Rows from block 9 of the image encoder of a small image captioner, named by matrix and row number. Rows with one number belong to one channel. Each number is 50 + 15 x the weight over its row's rms, rounded and kept within 0 to 99. All counts start at 0. After the name is the row's rms in percent of the matrix's.
After each channel's rows are labels from the 100 images, of 14848, where the channel reaches its highest value: "responds to" is what is common among them; "peak on" is the class under the peak. Only what is clearly more common there than usual is listed. The data: rendered made-up planets.
# c3: 3x3 conv (encoder.blocks.9.c3.weight, 96x96x3x3, each kernel summed), inputs 0-95
# c1: pointwise conv (encoder.blocks.9.c1.weight, 96x96x1x1), inputs 0-95

c3.38 117:39 70 40 50 69 73 00 77 45 47 74 59 51 46 49 45 42 50 45 34 83 32 47 37 27 67 70 53 38 56 43 65 65 32 47 42 39 70 52 41 81 52 37 61 56 57 43 51 53 51 52 66 66 50 27 44 24 38 53 56 34 20 69 65 42 23 62 44 43 58 41 59 32 62 38 59 76 57 42 50 38 66 57 56 86 40 48 61 62 62 41 42 73 59 54 38
c1.38 103:40 34 28 50 50 36 24 33 70 50 41 68 50 64 50 33 50 50 66 50 39 50 32 64 50 36 50 50 50 69 03 38 29 39 50 50 33 34 50 50 85 32 50 68 50 50 50 63 50 50 50 50 34 16 50 33 17 50 25 26 34 28 50 50 56 50 71 50 50 50 60 50 50 63 50 23 50 50 58 37 50 50 76 72 74 65 50 77 50 50 50 73 30 32 79 50
responds to: banded gas giant
peak on: planet

c3.39 094:60 26 34 31 60 44 38 25 82 32 50 47 71 37 54 53 55 27 35 76 23 40 70 38 53 37 32 52 61 51 75 60 48 58 43 58 23 75 38 64 67 50 32 46 63 61 58 46 59 49 50 55 00 40 44 49 44 57 30 40 55 57 59 30 40 82 61 49 70 33 38 24 51 10 43 38 53 67 43 43 65 64 73 50 53 52 48 48 39 46 49 61 38 55 47 42
c1.39 105:50 50 40 50 30 50 50 19 50 65 50 50 50 38 50 50 50 23 32 77 23 28 62 34 50 50 50 50 50 62 79 50 50 50 50 68 50 50 34 50 61 77 50 65 62 42 50 50 50 71 50 59 50 29 27 50 23 34 50 50 50 61 66 50 50 50 32 50 50 30 34 09 25 50 22 26 50 20 40 34 50 63 69 50 50 50 50 20 17 33 26 33 30 50 63 30
responds to: cratered rock
peak on: planet

c3.78 071:20 59 34 67 27 53 26 37 47 39 23 38 59 56 52 61 44 57 37 47 54 45 47 10 32 45 53 46 47 71 62 57 60 30 20 62 42 80 19 32 53 52 42 55 48 41 41 82 47 47 22 48 54 51 26 35 37 44 58 53 70 45 63 59 44 42 77 42 59 55 46 54 40 83 52 51 33 91 34 44 20 48 45 41 36 52 49 53 56 46 55 41 37 31 71 45
c1.78 094:19 50 50 50 30 77 16 32 50 36 50 50 25 50 50 76 50 50 50 26 35 50 50 62 15 50 50 50 50 50 50 50 71 50 65 50 36 50 50 37 50 50 29 50 14 50 25 50 50 50 19 25 50 68 50 50 30 50 08 50 50 36 73 34 50 50 66 50 50 57 50 73 64 50 50 67 70 50 36 76 50 24 67 50 26 50 50 50 29 50 62 65 50 50 67 27
responds to: ocean world
peak on: planet

c3.21 112:42 62 86 63 47 58 51 38 73 62 51 47 48 49 63 61 27 47 53 40 56 43 66 54 52 53 59 68 42 28 57 40 38 75 44 46 69 56 73 61 55 37 71 61 26 70 54 35 66 50 23 52 35 38 40 62 54 45 25 38 22 47 41 59 53 56 59 44 41 27 66 51 44 35 47 44 42 57 33 44 90 82 23 58 29 75 53 49 46 60 24 50 38 46 03 61
c1.21 094:50 62 76 32 27 65 34 50 72 79 50 20 37 50 50 50 34 19 50 31 36 50 50 50 28 50 76 50 50 50 50 24 50 79 36 50 33 50 50 50 50 50 50 50 63 50 50 34 50 30 35 71 50 50 50 50 30 50 27 66 50 50 25 50 35 50 36 50 50 13 74 50 50 67 50 65 29 69 50 50 80 71 50 50 17 50 30 50 40 50 50 50 20 50 14 50
responds to: cracked ice world
peak on: planet

c3.51 084:28 05 34 46 45 30 38 25 63 51 46 45 59 45 51 54 54 49 51 53 32 46 60 22 27 32 65 49 49 44 46 40 36 61 56 33 31 81 35 52 66 63 33 52 54 38 43 59 42 69 51 50 11 55 50 63 49 37 16 35 66 48 41 47 40 54 51 50 66 49 34 30 49 60 82 34 49 68 42 75 63 40 50 40 50 06 44 28 65 39 60 49 33 27 47 53
c1.51 105:50 28 50 30 50 50 65 62 50 50 68 32 50 71 64 26 68 50 25 34 33 50 34 50 50 50 76 50 50 34 50 50 30 63 66 50 31 76 50 50 50 82 50 50 64 20 50 69 22 87 71 39 50 50 60 67 50 50 50 67 50 65 82 71 50 50 50 50 40 79 58 50 50 66 75 19 50 50 64 68 50 67 67 73 50 50 50 50 50 50 50 62 73 63 14 50
responds to: rings; desert world
peak on: ring

c3.47 095:30 53 57 45 57 67 31 38 53 64 50 60 42 44 56 48 47 70 42 37 66 31 51 46 46 71 38 79 16 40 35 32 58 42 15 53 57 81 53 33 63 06 28 68 31 51 47 34 51 48 63 45 68 75 38 69 29 48 50 51 43 46 36 61 45 09 84 48 48 30 27 37 35 51 57 79 65 46 49 58 55 34 35 51 46 42 59 42 41 51 47 58 38 40 44 62
c1.47 102:50 32 28 50 50 50 36 23 35 30 29 28 50 63 67 50 50 73 71 50 50 50 15 50 50 68 29 50 50 50 31 28 50 66 25 66 50 50 70 35 50 50 69 50 50 61 50 67 50 50 50 31 81 50 67 50 33 82 50 50 18 66 33 50 80 18 38 50 50 34 50 72 50 50 50 50 50 50 35 50 50 72 28 50 50 31 69 70 50 27 28 71 50 50 50 68
responds to: ocean world
peak on: planet

c3.64 106:41 65 55 73 52 78 39 59 48 51 58 41 41 53 63 70 62 32 43 26 56 71 63 46 51 46 77 62 23 88 16 53 43 27 47 42 49 81 71 25 64 41 58 58 34 73 39 69 37 43 31 67 77 39 40 50 49 60 49 44 39 30 53 49 50 33 57 47 54 49 57 81 18 62 72 53 50 65 70 35 25 47 36 47 49 45 56 65 36 70 47 44 52 62 33 50
c1.64 098:29 50 50 50 61 73 16 50 64 39 65 34 50 50 50 66 50 62 50 09 50 50 68 50 50 50 50 50 50 75 50 50 50 34 50 32 50 50 30 06 50 57 73 50 29 73 31 73 50 50 39 50 85 50 72 26 50 36 50 50 50 50 77 62 50 50 50 50 50 25 50 50 35 50 50 50 17 50 50 50 33 29 24 50 50 32 50 70 26 66 71 50 33 66 29 67
responds to: ocean world
peak on: planet

c3.85 126:48 67 77 76 48 78 42 50 64 72 43 48 53 45 61 61 43 38 49 37 47 39 60 53 36 48 59 74 03 57 55 46 66 54 45 54 72 71 58 43 55 34 61 71 42 84 42 57 57 63 52 48 82 18 21 49 45 51 41 54 32 45 47 59 51 51 67 48 54 42 72 61 35 30 32 85 41 44 40 37 75 67 44 77 42 51 36 61 46 82 47 55 30 51 50 42
c1.85 105:35 25 75 28 50 50 50 23 66 50 34 62 50 50 30 50 50 50 50 19 50 50 50 66 58 34 50 63 50 50 65 50 30 40 34 50 50 64 39 50 50 35 50 50 50 38 50 65 37 50 75 28 35 17 27 65 21 50 23 50 13 38 50 66 50 50 75 50 36 28 50 63 50 34 50 50 50 43 31 50 50 85 50 50 64 70 24 50 50 78 50 50 26 12 64 50
responds to: banded gas giant
peak on: planet

c3.62 138:41 40 51 60 42 26 53 62 50 58 60 23 82 46 46 57 53 35 46 40 61 52 69 42 53 47 56 28 98 22 61 47 65 70 30 49 60 29 48 57 66 55 43 22 70 38 53 30 58 57 17 72 26 43 44 41 36 36 38 54 34 46 52 47 45 52 41 39 50 57 54 39 47 46 38 40 20 36 35 38 59 45 78 58 72 39 64 30 32 26 28 27 66 51 29 41
c1.62 110:50 68 50 50 50 21 50 34 50 50 35 50 67 62 30 66 39 35 50 27 72 50 50 21 31 29 33 20 50 50 73 21 74 50 29 31 72 30 35 63 37 71 27 50 50 50 66 33 50 50 19 50 50 41 50 50 50 24 36 50 50 50 63 29 50 50 50 28 50 40 36 50 50 50 29 41 50 50 31 50 59 62 66 50 79 28 75 27 37 29 50 50 69 50 22 50
responds to: cloud-covered world
peak on: planet

c3.12 120:51 18 57 42 33 47 50 16 35 48 15 41 73 43 55 51 51 44 38 52 38 49 45 52 46 44 35 30 61 46 52 38 39 42 53 57 57 50 39 39 51 45 60 40 35 29 55 55 57 16 45 41 02 55 28 38 47 53 35 54 82 42 43 52 36 41 50 52 67 45 42 56 45 87 51 15 31 55 41 47 34 31 65 37 64 46 52 38 44 06 61 55 21 41 55 63
c1.12 105:50 60 50 63 50 68 22 67 37 50 24 50 40 57 66 71 50 69 50 66 41 36 17 72 50 74 50 27 50 65 65 50 26 50 42 67 75 34 71 33 50 50 50 30 50 50 50 32 69 62 50 50 40 77 18 50 50 27 35 38 63 31 50 65 50 50 50 50 78 50 50 63 17 50 58 64 50 28 50 38 50 50 79 50 37 36 34 66 70 33 50 64 50 76 50 80
responds to: rings; cracked ice world
peak on: ring

c3.27 141:37 45 51 54 51 79 23 42 60 60 48 65 52 43 61 56 38 38 27 57 51 45 57 56 45 62 73 72 33 39 53 36 51 56 60 47 50 73 53 46 55 14 57 61 53 69 44 41 76 71 50 46 68 10 38 68 33 41 41 41 21 11 44 53 42 33 63 40 15 50 44 49 33 29 50 48 74 53 31 52 67 71 58 65 67 55 51 62 38 66 12 53 52 58 42 43
c1.27 106:50 25 19 60 65 23 50 50 50 50 28 73 83 50 33 64 36 24 31 50 23 50 50 38 33 50 32 71 23 71 59 35 50 50 50 50 50 67 33 50 36 50 50 50 39 50 50 50 64 66 50 25 69 50 50 31 50 50 61 50 24 34 69 50 69 58 34 20 50 50 37 50 32 23 50 50 73 50 50 50 37 76 50 32 50 50 50 38 32 66 26 72 14 50 36 50
responds to: banded gas giant
peak on: planet

c3.30 113:54 84 58 72 36 14 37 69 56 67 55 69 54 34 33 61 57 56 45 54 58 48 42 56 72 64 57 39 58 48 43 20 51 46 45 53 51 25 53 44 31 55 47 40 32 32 55 26 46 54 55 58 67 46 56 66 96 47 76 68 56 62 45 38 48 59 50 61 81 46 47 58 41 52 71 49 38 57 29 69 35 53 03 42 48 35 45 46 65 34 42 61 58 55 40 86
c1.30 114:42 33 50 61 65 21 40 67 74 35 50 50 65 22 50 68 50 50 36 50 29 50 64 50 90 69 50 50 37 50 50 37 50 50 43 50 25 65 50 50 35 50 50 50 50 26 67 34 33 50 70 50 50 69 50 77 74 34 50 33 73 63 30 50 61 79 50 64 75 50 25 62 50 50 50 50 26 43 36 63 20 74 50 50 50 37 36 50 50 35 71 78 29 63 25 50
responds to: cracked ice world; half lit
peak on: planet

c3.46 135:41 52 46 42 46 84 36 55 50 54 42 61 68 56 63 50 23 37 52 36 52 48 48 51 43 59 73 81 24 61 36 72 55 47 45 39 65 55 56 27 45 37 59 73 33 55 69 37 67 46 53 54 56 26 20 44 51 46 44 50 00 38 49 66 58 39 51 37 43 58 50 56 38 19 36 54 84 46 42 51 38 80 58 47 61 59 35 52 46 86 13 41 51 56 50 47
c1.46 103:50 30 30 50 31 73 50 33 70 50 50 50 86 75 50 65 50 50 64 50 50 32 28 50 25 68 33 50 50 50 22 50 50 50 50 50 32 33 62 33 50 39 50 41 73 50 76 32 50 50 50 66 23 31 50 27 50 50 33 28 31 64 50 65 50 50 50 31 27 50 69 63 64 50 50 50 69 35 32 66 50 77 82 50 50 68 31 34 76 68 50 50 30 50 75 65
responds to: desert world; crescent
peak on: planet

c3.10 118:07 37 51 51 47 57 31 53 63 51 45 49 64 51 52 39 55 35 49 62 52 28 59 39 30 43 52 37 74 29 45 63 64 83 55 41 50 60 49 46 62 72 38 42 59 43 60 40 41 73 35 72 28 43 44 62 39 05 27 24 43 39 54 44 56 60 44 38 43 46 53 28 10 61 49 46 56 46 35 38 75 47 76 59 58 34 62 38 37 39 15 23 57 40 50 41
c1.10 106:14 20 50 50 50 67 30 50 77 64 29 50 50 64 33 50 50 50 41 33 50 34 86 50 62 50 61 35 71 34 50 63 50 38 50 26 31 50 30 62 50 50 50 59 50 18 50 38 50 73 38 50 50 30 69 69 50 50 25 36 64 24 50 19 50 50 58 66 35 63 67 50 27 35 50 19 50 50 31 50 68 65 50 50 50 33 65 37 24 50 50 28 61 50 25 50
responds to: cloud-covered world
peak on: planet; ring

c3.69 098:88 46 35 44 79 43 59 32 47 30 65 46 48 33 40 40 38 55 36 41 41 41 53 25 56 50 54 37 51 50 46 40 56 35 50 66 58 41 40 59 44 37 48 50 50 41 65 29 47 50 49 44 46 48 19 39 52 74 67 53 77 79 73 54 20 55 47 50 52 44 45 48 76 65 75 35 59 75 52 40 19 41 41 41 34 57 47 60 57 21 33 95 54 48 88 44
c1.69 092:74 31 50 50 50 22 34 65 50 50 71 50 35 50 50 35 50 68 28 66 50 50 78 50 50 50 50 50 50 50 68 50 50 50 50 68 50 38 75 75 50 50 38 50 50 32 70 22 38 50 50 36 66 37 24 34 50 73 63 50 85 79 87 76 29 50 66 66 80 50 50 50 50 50 50 50 75 84 50 50 50 50 50 50 50 76 68 50 50 50 50 80 50 50 50 22
responds to: desert world; rings
peak on: planet

c3.32 110:47 42 55 44 34 40 62 13 50 28 32 47 52 45 46 24 27 50 53 25 34 40 46 24 37 42 54 22 36 51 47 38 50 49 44 52 64 38 41 48 54 25 50 37 36 35 53 28 57 38 14 11 42 35 45 32 52 48 55 62 38 59 31 29 42 31 35 75 35 41 43 32 73 54 40 43 32 34 33 39 23 41 67 36 35 47 27 27 49 41 45 42 27 32 57 35
c1.32 115:29 50 71 50 16 50 50 26 30 19 50 50 34 50 66 63 50 70 31 50 50 50 66 50 50 17 71 50 50 37 61 21 35 50 42 50 24 50 26 50 50 24 50 50 63 50 62 50 50 26 50 10 50 50 36 50 30 50 33 50 31 36 24 50 30 50 40 50 50 20 50 38 50 66 50 36 30 33 20 61 63 26 50 40 23 31 50 50 50 34 50 61 50 28 50 50
responds to: cloud-covered world; crescent
peak on: planet

c3.87 096:04 48 47 59 33 55 09 28 52 38 19 54 39 46 41 40 64 54 63 61 33 50 67 18 31 36 60 49 45 67 51 44 59 32 65 37 34 59 27 42 34 51 29 56 52 51 32 56 44 50 64 51 71 68 57 35 32 41 58 44 68 18 31 34 28 50 37 49 62 51 44 44 26 54 59 66 45 54 51 56 41 30 75 40 43 15 52 35 63 45 60 41 39 60 67 64
c1.87 090:25 50 25 50 65 50 50 70 50 50 50 64 31 29 69 68 69 50 24 50 50 50 29 50 50 17 50 33 33 72 50 50 73 50 50 50 50 62 71 72 73 50 50 50 50 50 50 50 31 50 50 78 41 30 50 50 30 50 50 40 39 50 78 62 31 31 50 50 68 72 50 50 50 50 50 36 74 78 50 22 50 50 96 50 30 14 64 50 50 50 50 71 66 50 70 50
responds to: rings; desert world
peak on: ring

c3.68 113:37 30 67 53 48 37 48 31 60 75 29 43 67 50 54 31 42 26 28 63 50 29 44 48 43 47 28 57 79 46 36 46 09 50 35 57 54 58 43 37 51 43 34 40 61 47 52 44 54 32 47 39 30 48 43 38 67 35 39 42 89 33 56 45 38 42 50 39 52 32 35 44 52 97 44 54 43 42 32 46 50 70 16 57 88 34 45 26 56 42 51 48 32 37 45 66
c1.68 099:28 50 32 50 23 32 68 62 50 50 69 71 69 34 34 50 50 20 34 66 39 15 50 32 66 50 50 31 50 31 50 50 50 35 18 50 50 80 24 66 71 50 62 50 50 50 50 50 50 50 35 35 36 50 25 50 50 50 33 62 50 50 50 32 67 29 50 50 50 50 20 62 50 71 50 64 30 32 37 31 64 50 50 50 94 50 50 50 34 17 27 50 50 50 63 63
responds to: ocean world; crescent
peak on: planet

c3.91 090:36 64 67 69 32 74 27 55 44 58 43 67 26 44 59 66 56 61 50 28 67 79 44 66 55 75 57 24 48 74 46 44 47 30 48 32 75 39 86 47 35 46 80 63 30 59 36 50 36 52 47 71 51 46 38 51 71 54 71 59 41 50 64 65 60 59 63 35 55 60 72 63 33 55 65 27 43 60 60 24 43 55 54 56 43 13 57 42 49 61 56 45 66 62 82 61
c1.91 100:50 50 50 70 35 33 50 64 65 50 62 50 25 50 50 73 50 32 75 50 70 50 62 50 63 27 35 50 63 72 50 50 65 24 38 63 50 50 50 36 65 66 50 37 50 50 50 50 30 50 65 66 33 38 50 22 73 50 33 50 25 63 72 64 50 41 65 64 50 79 50 50 28 50 29 30 27 50 71 29 32 25 63 68 26 50 50 81 50 62 69 39 77 71 75 50
responds to: desert world; cloud-covered world
peak on: planet

c3.14 105:61 80 48 83 47 39 45 45 58 44 51 57 54 44 59 79 51 60 57 43 48 65 61 65 65 88 54 51 27 51 69 40 49 52 41 56 50 41 83 64 45 43 77 47 37 55 50 57 56 48 55 48 56 50 86 70 71 49 52 55 31 58 43 47 55 66 47 42 46 37 48 78 54 54 39 49 52 57 51 65 58 41 00 35 29 53 70 51 49 47 46 44 55 57 25 90
c1.14 091:50 76 65 82 23 50 63 38 50 24 32 50 50 50 65 71 50 50 50 50 38 75 50 76 50 80 50 20 50 35 50 69 50 50 50 75 72 30 64 50 68 68 62 67 50 29 24 50 50 37 50 72 66 50 73 38 50 50 50 50 50 50 50 50 50 76 50 50 41 50 50 50 75 33 50 50 66 50 50 72 50 50 19 11 50 50 50 72 61 28 50 32 50 50 14 50
responds to: cracked ice world; lava world
peak on: planet

c3.44 086:49 12 37 42 60 41 42 14 57 35 34 30 43 52 72 50 51 36 62 54 18 42 60 37 39 49 46 43 37 35 40 53 21 38 26 43 44 75 36 54 56 53 55 55 25 60 40 54 65 46 36 32 34 42 50 32 46 50 56 36 39 47 12 38 37 45 53 55 49 55 34 59 53 33 46 46 33 57 48 33 54 50 12 31 58 59 37 28 52 41 46 28 38 47 00 63
c1.44 096:66 50 50 50 63 50 37 50 75 50 50 37 50 33 50 71 50 28 69 27 50 39 70 50 40 50 62 50 84 23 50 77 26 50 29 50 50 50 38 50 83 50 50 50 50 80 76 77 50 50 50 74 64 50 50 50 50 50 50 36 74 50 50 62 32 72 50 37 23 50 50 77 72 68 50 83 28 34 50 50 50 67 28 50 79 50 50 50 50 32 50 23 72 31 50 50
responds to: rings; desert world; cloud-covered world
peak on: ring

c3.95 085:46 10 27 23 35 42 47 26 61 45 43 38 42 63 28 30 58 18 49 63 14 29 28 49 52 15 30 53 56 49 39 48 33 15 47 63 35 61 27 42 45 59 48 54 69 57 73 64 35 38 50 56 68 51 48 40 62 62 59 51 84 59 62 50 44 51 59 37 63 52 37 58 49 64 68 60 38 44 62 47 35 47 45 25 70 38 30 47 42 35 38 41 52 39 69 61
c1.95 100:76 19 50 12 50 16 71 50 31 73 50 50 50 67 50 39 77 50 50 37 50 67 22 61 50 50 30 50 50 50 50 71 50 20 69 50 50 50 62 30 66 50 50 33 50 68 50 75 50 50 71 67 50 73 50 50 32 50 50 34 50 81 50 50 68 30 50 70 50 50 50 50 82 50 38 50 58 50 50 28 50 33 30 29 50 50 36 26 50 59 67 67 50 50 77 70
responds to: ocean world
peak on: planet